config = dict(
    train_examples=97500,
    bias='all',
    moe_every=1,
    mixing='mixup',
    batch_size=256,
    epochs=16.0,
    decay_fraction=0.4,
    weight_decay=0.2,
)
Rows from block 8 of a small image classifier, named by matrix and row number. Rows with one number within an expert belong to one neuron, the router's apart. Each number is 128 + 24 x the weight over its row's rms, rounded and kept within 0 to 255. All counts start at 0. Numbers have three digits each. After the name is the row's rms in percent of the matrix's.
Before each expert's rows are labels from the 100 images, of 14848, where the router gives the expert most weight on average: "top examples" is what is common among them; "patch colour" is the nearest of a few named colours to the mean colour under the peak. Only what is clearly more common there than usual is listed. The data: rendered scenes of toy objects such as cars, trees, mugs and chairs.
# router: router (model.blocks.8.mlp.router.weight, 8x192), inputs 0-95
# up: expert up (model.blocks.8.mlp.up, 8x384x192), inputs 0-95
# down: expert down (model.blocks.8.mlp.down, 8x192x384, transposed), outputs 0-95

# expert 5
top examples: orange object; its colour: orange; count: three; light from behind the scene
patch colour: brown
router.5 117:094110108144104150151125149165116128092118131109171111151118131164094114135134210130147142119135114112162099134130124118092123128098162123110165114148153155173120089119115096106084143154153111129134092098129124140157166144142139084098134105152176151091104105135142101135149136146096126109
up.0 098:120173141090097105150127096119125120130131079113131117142144129116097165138138100097099108120126129055131127121135106155147158185087143096146138148132128119103140118135113180110129155135150175107134068113171152143105151148080105118140106171106128102148130153129135151128120117086132083158
down.0 099:102154107140109145164077075129122142123136128160082086132105072150114108119168121132148167143119134121127147135128112093115134102120118136103117143154124098131144135108144169147129138113124117154106119117118170141122173164114099109121104112096151131105144137151132107098116166172133149132
up.1 102:122098136155138122095114140094140112113129122146132152111141137126114120113078106129124098156117110163098162130109139139144138161146128130134110100108079176118158122145137166145113147111163143132145152157143139140116090076166123130180131138104078128147157140145131159139128103124136127132
down.1 109:115138144147149105082129149138105112174138102151111174125114138129114106156117099132099117127087090143103172127112121089105116112145135120133130112140127157155122156120179136137124126122136149161141133167109095133108112141146126140169134126106102086141139130162135120137162111159139168171
up.2 097:125114147126113128146106134077153078122166128157131134137135098138164139089120124120119148135110142136072150138091147156186139105150148130148124105127112122079191106113126109140115135081123137166107133124149130117113128095137147154150137151093108139191119143098112107090133154118122130129
down.2 094:122135151139112138141145156088093105158128169132109154097120126100126091133152095103118145118126127143131171121136179093150123129113169127164125155115112155129113147127119126108112157135139135138077150146160144120104154095138113132147119112115093128156113136137118156136154127106161129154
up.3 112:126144138109164141138132115118096060122110152109081142131142135065151138127132099141125113117127144153107149105101108137134140094094160149129142168096134158105112160154173148108151123156143129101137111121149133098116107124129136118112167110109103137128129105172143097155135110088138131124
down.3 114:118125144132121130099134109136119120172125091136152157106072138109122104110121131075155123123088112160105144128155121107118127144155159148114110133155105105139152110107141117167166077124099150134092141121094134107115191101113142131148104147089135151149117121207142097123138125150129170165

# expert 0
top examples: light from the left; teal object; its colour: teal
patch colour: green
router.0 097:132147133145152161119122101124100153174136115194101134134122151095114131112097089118124152101116133162121140117144157118108116173129104112141102113127177125153149149083109136124150102119134151149090143107112091144115127152082136117124121132112121120115154142124133168119138152167145140101
up.0 095:110101141141097166142120139134109122093138101116130108135137122153148144089161104175107144159150107102125127176117102130149126134157085098136136105101095097118138127152093123124106149116117146148136087137092161141180091126144101131126108158138139120121167118151140113115081173102099114138
down.0 095:143116100094142155054056155136108121153101129113155137144127159114131135113150142127130116085092113167102144126108087132130098153156109114148139121067147122172162173134130116115126151121146160144128118126104121142174125134150136110148126163138127119144155107156176106132180135141109147144
up.1 110:107134084155096140119098106076117092096161151132139113103173092124157135108135167146154146162156117130108141174131107187176149160146114102117132136069135128111144138156122126111104157116105107156132113122126165137185129129157112112155164142140156105151153126168150087093138135098122097151
down.1 064:133141119104132128148024093129142128153127118133099118126104130121114149115125114100157195130123134157125147146108136141091151158152129081142101100161132145165156165100108158115119091146116129134116103113163162127117139132118147100105152099116129159115152139101128136098127110124117172133
up.2 105:176118128134110116111127126126153144118113101137103131121126136149124154115117127137114101141152138196154130133159118127137110156149091151163138108091161112095138184109144133131108122131122140156139140129137104088134073131094162118116142164149118120109174185109128156114082141117168103080
down.2 142:137181122148118129149103115121127127119157122140096140115154121093139125136112086088105128139088102149141143118133135137117102118088120109101073172155145159161083146093145143127145135128109151095137128137158112118082151151164088137101142143101148106111135119115116111141165140118106127137
up.3 089:116047141158137162171115133144105102086156127146168163136129115117188148074111129178131171130144133113093127186136124144123102100158103126160176106097119114159125097141088121144106130137119105164125163119148154149176115111162116138099110136169135127117143130163135135113117158117113132103
down.3 102:158121096105145132092112159142104146111111128094116134139133172120145156130126113126101091104127079111128113114088119171132141172137142112143159097103150162134116144140158124127146109146108106097101106136133145145173094116085123176133168145180105118154123119160159126166147109092117102170

# expert 1
top examples: light from the left; count: one
patch colour: black
router.1 107:125082115096135121111126129094130135141136146122181119115119127098133162145095141164108114109130153098129132193130115116136157093181134152097068108119084130104126126154102135103087128111131151117165099131133139186125112104155146124174108140157112101135132130152109149120073111109158115114
up.0 101:149129116150119133113091100117141119125110114155149120097134093159122129129124176110145131153118141174099141096172141130140096179140113150159130122123134130102163160098179122126110146124145099135140117100109180138147184121113118105150172117080121128103122152138125105096169149152143105130
down.0 079:155106108099136137119092146179142144130132138105133089130138198134113118142141175135106141127134095077184144153116103090099153098135164155166124111101151151119098153134126136114118135101158157096156117139145147173127120143106107093113123100155092100124125125139153119160122044136118148121
up.1 092:169149147123133128133135126146151152141132154131152114095222117148131134125134112122091133137152127112132133148135078104140124110124104096144123107107121143131115120094119120129129201119144127124156113094172157151151131123134074117150114128145139130108128116081107147132144162154148083128
down.1 085:107081149127169092141162164108123106156131128145157139122100132156138157137138101102085129100128132126162138119092153102119143117108188111115140082141135143151137164108109104120162099155115129123128124122133136166131103076095140118147167102120120148151089088159096104163102098154159155104
up.2 101:131140136119126120120143135154130111143120084124082094127152115106155153129103086141128129148149121135108153111129084143116149118097100153127100110108142108163122194137100136133175123142119144132165171103145109089132134132102097103157158131161146145161162125151130135119119164076132134122
down.2 107:096081106142144130110116187140135132107107112137149128143097123140143120089144121112140142131091158155098062133127103119105145086156137122113121136150123113151154132121104109144132103177129124162162092140120113123110117119159135086140119143190111130134115126127136125113130169123144147098
up.3 101:140124116155074129147067105167120123068145100156138148141139084172184086093116130148138163162148122133118108129142124077117121141154076171128141146108125121133126074144160179154167129118153110134143155093089142146150143166122124129100127155119133144131131150119131107114163136164103149109
down.3 089:130081135088111109118097141163110145098102146143135128175092167137113163121137149146112142093128129093171102108118133130086162094156169146114156095173138126138124107169130135142176109165131139144124131120114097117103099104121153122111131136137132139147109118144147134171089071105097144106